A small image captioner, trained from scratch.
Training: adamw at rate 0.0013, batches of 256.
Rows from block 27 of the image encoder of a small image captioner, named by matrix and row number. Each number is 500 + 25 x the weight over its row's rms, rounded and kept within 0 to 999. All counts start at 0. Numbers have three digits each. After the name is the row's rms in percent of the matrix's.
After each channel's rows are labels from the 100 images, of 14848, where the channel reaches its highest value: "top examples" is what is common among them. Only what is clearly more common there than usual is listed. The data: made-up road signs on poles.
# conv1: bottleneck pointwise conv (encoder.blocks.29.conv1.weight, 96x424x1x1), inputs 212-264

conv1.78 100:470486453459524468463542453508482476496501514487513491521506489516497505474520493496524497491544508483476507413486507491476532552497523491483509502504493500467
top examples: E; triangle sign

conv1.79 099:487495502489493468472496474499483482474507548524497478459530498502480496474492520503516464515530470515504490457501508470494483478476462503488511481493463530469
top examples: &

conv1.86 096:524506489474492487485528488493506487533526505487495447496451494508539482497506542554466488517524474463491484474488492481494485497484502516498510496524489517493
top examples: bar

conv1.90 107:477517503524514508525464525513478459481466493488516519491440488517511467503524488522497527455500497547453530482540488502460520546486537458484511504449508497504
top examples: pentagon sign

conv1.34 098:496490507520526537516466497496478445508474515456521539476459544519494507505456492461552546492475530500509458511507481564512523488518502524479504504488521492556
top examples: R; hexagon sign

conv1.54 101:500463496513517512506532502478520477537497528510509507514499533500521477492490454491515536480504513476502502519516509520496516490529478539500511534509503489554
top examples: 30

conv1.45 098:490514466527507552532469482506506451519488492503504480462535478514474506503487491474470490503523466493504481507476510485495505496497484480484512484462517518548
top examples: hexagon sign; 30

conv1.63 099:469503497525488546539488522498523478480478503508509542463450479547496512519538529501514528503455498540459517456516518550456500528503505464473511496462528503518
top examples: ring; triangle sign; 90

conv1.43 100:505495502476523510503537474529478521476523489456513503496432521521514508449503493519508543479523510495515500503514466507485492488531470522491509462514489478480
top examples: bar

conv1.14 098:449517504512484521541526495485482457486448501494526551478450529502501526530492519492546521523436521494535459511527531546503524430522512511492516482505526491508
top examples: hexagon sign; pink rim

conv1.82 100:463536501499498469540533500502478491501461473470528523521505519492494515490487500477510510507487474445507465485475523502523574460453509510443511520459496485455
top examples: hexagon sign

conv1.42 104:468486485491506489498470497521507475447490512506485506500481482533480465496527510515481514485520487527447534451524476493463485574484502448501502491461491485492
top examples: circle sign

conv1.9 099:502465566524509491534506475487480485480514498520517568473485500496499483524547519482516511498474498540495524508541497518435484482533460484501479466493523509526
top examples: A

conv1.69 101:505520511492494523482527493489456503474493489468535532475446475488499531504527514506474482513469459494508547465504492495466489516450482505493477451484503463509
top examples: 30; hexagon sign

conv1.91 096:492540479496486520486433523498515491503478476509483543505513488540500490480536525530446483504481469531457529507504509461457466532501493453480492452481512497504
top examples: E

conv1.88 097:534480522528472498505490503482488465504538508512494516507463533510521508515500530554537518518528480511484480522535524541522468486497507508497525527549514523537
top examples: &; A; %

conv1.76 106:444479489510470530509507522504508432471464512487469514459475486524498470492520518502543525476465504510470539477534468546464513550505539474502499542431510503488
top examples: square sign

conv1.26 101:483494475494536549500473499504505516513503510466513527478502497524495500503517498494435512454488477550485505482508517456458467545535501477468511485484517531558
top examples: E

conv1.87 099:480533472509510492534473528501527519524488546521509505492521486509481500576533532518515476524475485509524496496508529522499521506471536455472518543482521536513
top examples: B; 30

conv1.6 101:517497508505524497482521452535510533504513540496531468497482502491518495422477473528438522475524513476494475480513511447487460495528451511486492470478489484495
top examples: T; crescent

conv1.44 098:483483486524491531497458499496498451500468512453529536460466493506485512530486491537545504476484510483501474511517508544523512483521497513462529524506493460539
top examples: R

conv1.62 099:531481510507486487474502507492505491498507521509487523481477509506511522478484506531516526484523487481550485525524482491512478475499512516493498489526454493495
top examples: !

conv1.37 102:509486460500517476493513504509503496483527496516512492510528498498494509554526564504466480524499460568492511488549500507459445526499503472488517523510531554534
top examples: circle sign

conv1.68 102:476522481491497500517492499509440468486500488496515526505514477473482499492511470535482510479501504507474474496505533482471485474521500514464523464502493488508
top examples: E; &; Z

conv1.36 105:472517486523469508528472530498502485500504492516488584488473460497500502507520498542495501473469503510452490500487542456479501499520533478482493483458512480504
top examples: 20

conv1.29 101:540491532503497515541496508512521532518533533491519531496528539488504504511490492518508520500477499500537480549545533532522532452559519529521500523519518513546
top examples: T

conv1.23 098:537514513473492495528503506512530542493556507515521509501541522509497499522497492517484483508503486530512523517504521497516522489499491499495507472484520524504
top examples: arrow up; P

conv1.52 099:472517472515516462500506480514480483505502498474472485517476482508511500534529538498503463535513497480489456477472500500484494484491499488507504481501514530528
top examples: bar; square sign

conv1.33 095:483494485486512465513532483500514512515502509507520494523519531491486478481479440500506506473491495491492488532475505488525530492503498502491513496505495493501
top examples: arrow up; A

conv1.60 096:509440484506483485506502515514528508515502524509508555474513491492506506516517501515504495496466509494501515500523490524474479493493491475523506505496491483501
top examples: 30

conv1.61 100:525458475485527563500461504495504513515471516502488508467505519544473512500504504479426514495512447512480486487488479478451490536498496462469512483494516524541
top examples: E

conv1.25 100:442512521475498520554481486498478508518475521491541543490466497509513511555535499498549497482468520474483482455469515496500552502483547516479490469473505494470
top examples: R

conv1.72 102:488506465459539518449492494509502494541510530489504491512498491527532511500527559468470472541517456489500568431467499508522520563450540474486497519519505482495
top examples: pentagon sign; 30

conv1.95 099:513474445433517488444539461526487480505539509490470486513446486503521486482475493538485502490564493467472464473483491482486457503509481548508519492533499512491
top examples: bar

conv1.49 103:461528473473504513520510537509534491475501513519474549516492472523486483521513518485514464501528445529497560481463529460494550525466528500496510478471523520501
top examples: P; 20

conv1.8 103:514492463501548473505551469527492497496543476506549482515477508498522534528493539505485525501513486547461531439557485514509448555501486508475518535494522532525
top examples: circle sign; arrow right

conv1.30 099:529465539500474486495475508508523489497550499553478545524487513478527489501506492527527498498556475515491517531516536501508505495495469520512528511533495525533
top examples: 20

conv1.1 100:556490524487516468489524520515528519524550521508495535510550533485504494497443433520501511462496498467543465560522516522520502458543527491474462543511480472506
top examples: arrow up; Z

conv1.55 099:471509519503515503522507492470479481490447515496504524504472501489498509514500521491493516508451503500500492493537516533440503458489467473497489501482504495492
top examples: hexagon sign; pink rim

conv1.28 098:513525495487512522519497521486511486477519533538467519506498501544466511518526514516524512526547485529479530502516510483493504519509468497510523459491506505508
top examples: ?

conv1.50 098:515481534513509532544497495516494474535533524500491523501473552512531479521484511500515534507540503501499472548511494522522491503509504514483509507514523517539
top examples: A

conv1.77 100:517515504482501548508507508477496484516524512493529491511471527495520501514480496526540537507558514499522487518505534516536513511510490532541526520516509524557
top examples: %

conv1.41 099:512488487535524510495503504499491531514516487534526526468513492493493474517510510525473481470515474513466554461503474459454425508468447514497504486485498511519
top examples: drop; arrow right

conv1.71 097:485470491536473503480483518508537473520527509522506534484546472482519482512508496518506495464467498499508505504542500511475453491508506480477498528485518492485
top examples: &; R

conv1.32 101:464502496542517498489463519511527494499464514494507547482430481517507476460489522544500491478452539513461524474542491514464493516507505497509505487487478481497
top examples: 90

conv1.40 099:523468497511529508490477511494531517524496511513511511479537512473508502483469448492512505455481481481499484529505517504508477491532486479482485539487481499534
top examples: arrow up

conv1.11 103:493527493475492470519542500493513482499524504518465511542500482492515482533517530507526461540542488490487498454447537492508525505456502514532546508526502534543
top examples: 20

conv1.27 099:502491530513521511520498475481442510461441491479507514517445494467481522462520465566443512472479490479507499537539491532487490476511488484497456491510471454493
top examples: !

conv1.93 103:512551532474518507534485515511528515496531503536509534522502492508496489523552543556476464513498512523452555486487535501471533508484478477518499485483521516503
top examples: !

conv1.48 095:512513484487543489496486476532465520488488527458510530495485500516511511495514505538461515488515503510477482484532529483463483515535503525481516513499473488519
top examples: crescent; E

conv1.38 100:522511478504514501504516526523559547508533516528493513500568474478486492548520501499501486505522508536503498500512551498506511499519501476513500551489501513533
top examples: R; ring

conv1.16 102:499506467513529500506504503510519518521516522512496492485510504516512501554516577503482487514472470554503558475543495528467476539479464488486509518521515523511
top examples: drop

conv1.57 099:443517498507526504529478504478494468500490485483506536510465498493493512500528505505534541478471538546494518511536511519486524530528497472502503509467508505548
top examples: P

conv1.39 103:488531497500479498500468523483513513534507479511495561485537466504533507494531514516446471480478446518443518488500503455482462516498503452477507482449496507538
top examples: R; brown face

conv1.12 105:421501473510511478486518513506527501494499490494505507501498455519467465487527484485496504482504547513516503487508470486458532549477501487506499510453477468499
top examples: 30

conv1.84 105:538453502507527494490498488517497526536533498502504524484530504467500492457483441513478513458466505506516460531523519476490433482541465485496494502519489522521
top examples: R; triangle sign; star

conv1.51 102:502501496520475488515489512501499517523502509521502540460520498496495508495523529509446415514489423491480520485503492476492500483506502461461540505510512501540
top examples: arrow right; star

conv1.22 101:466479489528528484488518498491500512524517499503492484525507504473501479438496506499456494476488496457481482497498487485496510471478487515512474460472455503505
top examples: 30

conv1.46 098:483485493447525482448502465480481464512519524505488492528508499467480514473525507525488492483526505492497473509524517526480532459525502506505522489530476493484
top examples: crescent

conv1.75 095:517491505519497495515486508507530544524503504513515543482528506484519509524521490508496498495462473499504473517530516503496490472530485482489477528481502500523
top examples: arrow up

conv1.74 098:522526526515481484508508478504469485475488509470520491455513525467522513452465476496494522481511469460489475490518491497502504462502500502489507485511485508490
top examples: &

conv1.2 103:524499500516442515526482518481519512485504497523509563451502486497493512552517542517477489524447468515519540481488492493471452483503458488511494488495513518508
top examples: !

conv1.92 102:537478510518482482483495503484465484497525525514489547473512525531535515534492550530510509532482495494529497544540501556496496485496549474473510505518523486501
top examples: &; star

conv1.19 102:489461462496520478455554460507492477498504521499503495533464508492488477477490466499478488460536481473487482463493500492495497522516505525482510562474502478503
top examples: bar

conv1.21 099:498530470519469477499513488468506495497498491487499491485444484506521494495500511560483471528516498452486490449462547474478499497479469523516515468513492487523
top examples: !

conv1.31 103:524507477477511512476496538501521517488524555510494498495501482556518499513534562472496470544524444521494577431488483501500500577452514473492501507501494507484
top examples: pentagon sign

conv1.56 111:450499518531489504535456504497491471511515468502553521489489445497492492521537503511473501459475492550426517450527522476444498524493491464486515495431521512526
top examples: pentagon sign

conv1.70 099:538502495492538505491516501486496503523540514473506488485505534499532511452459449523499551471499496445523434561527526501512481491565525502458509524534491480529
top examples: E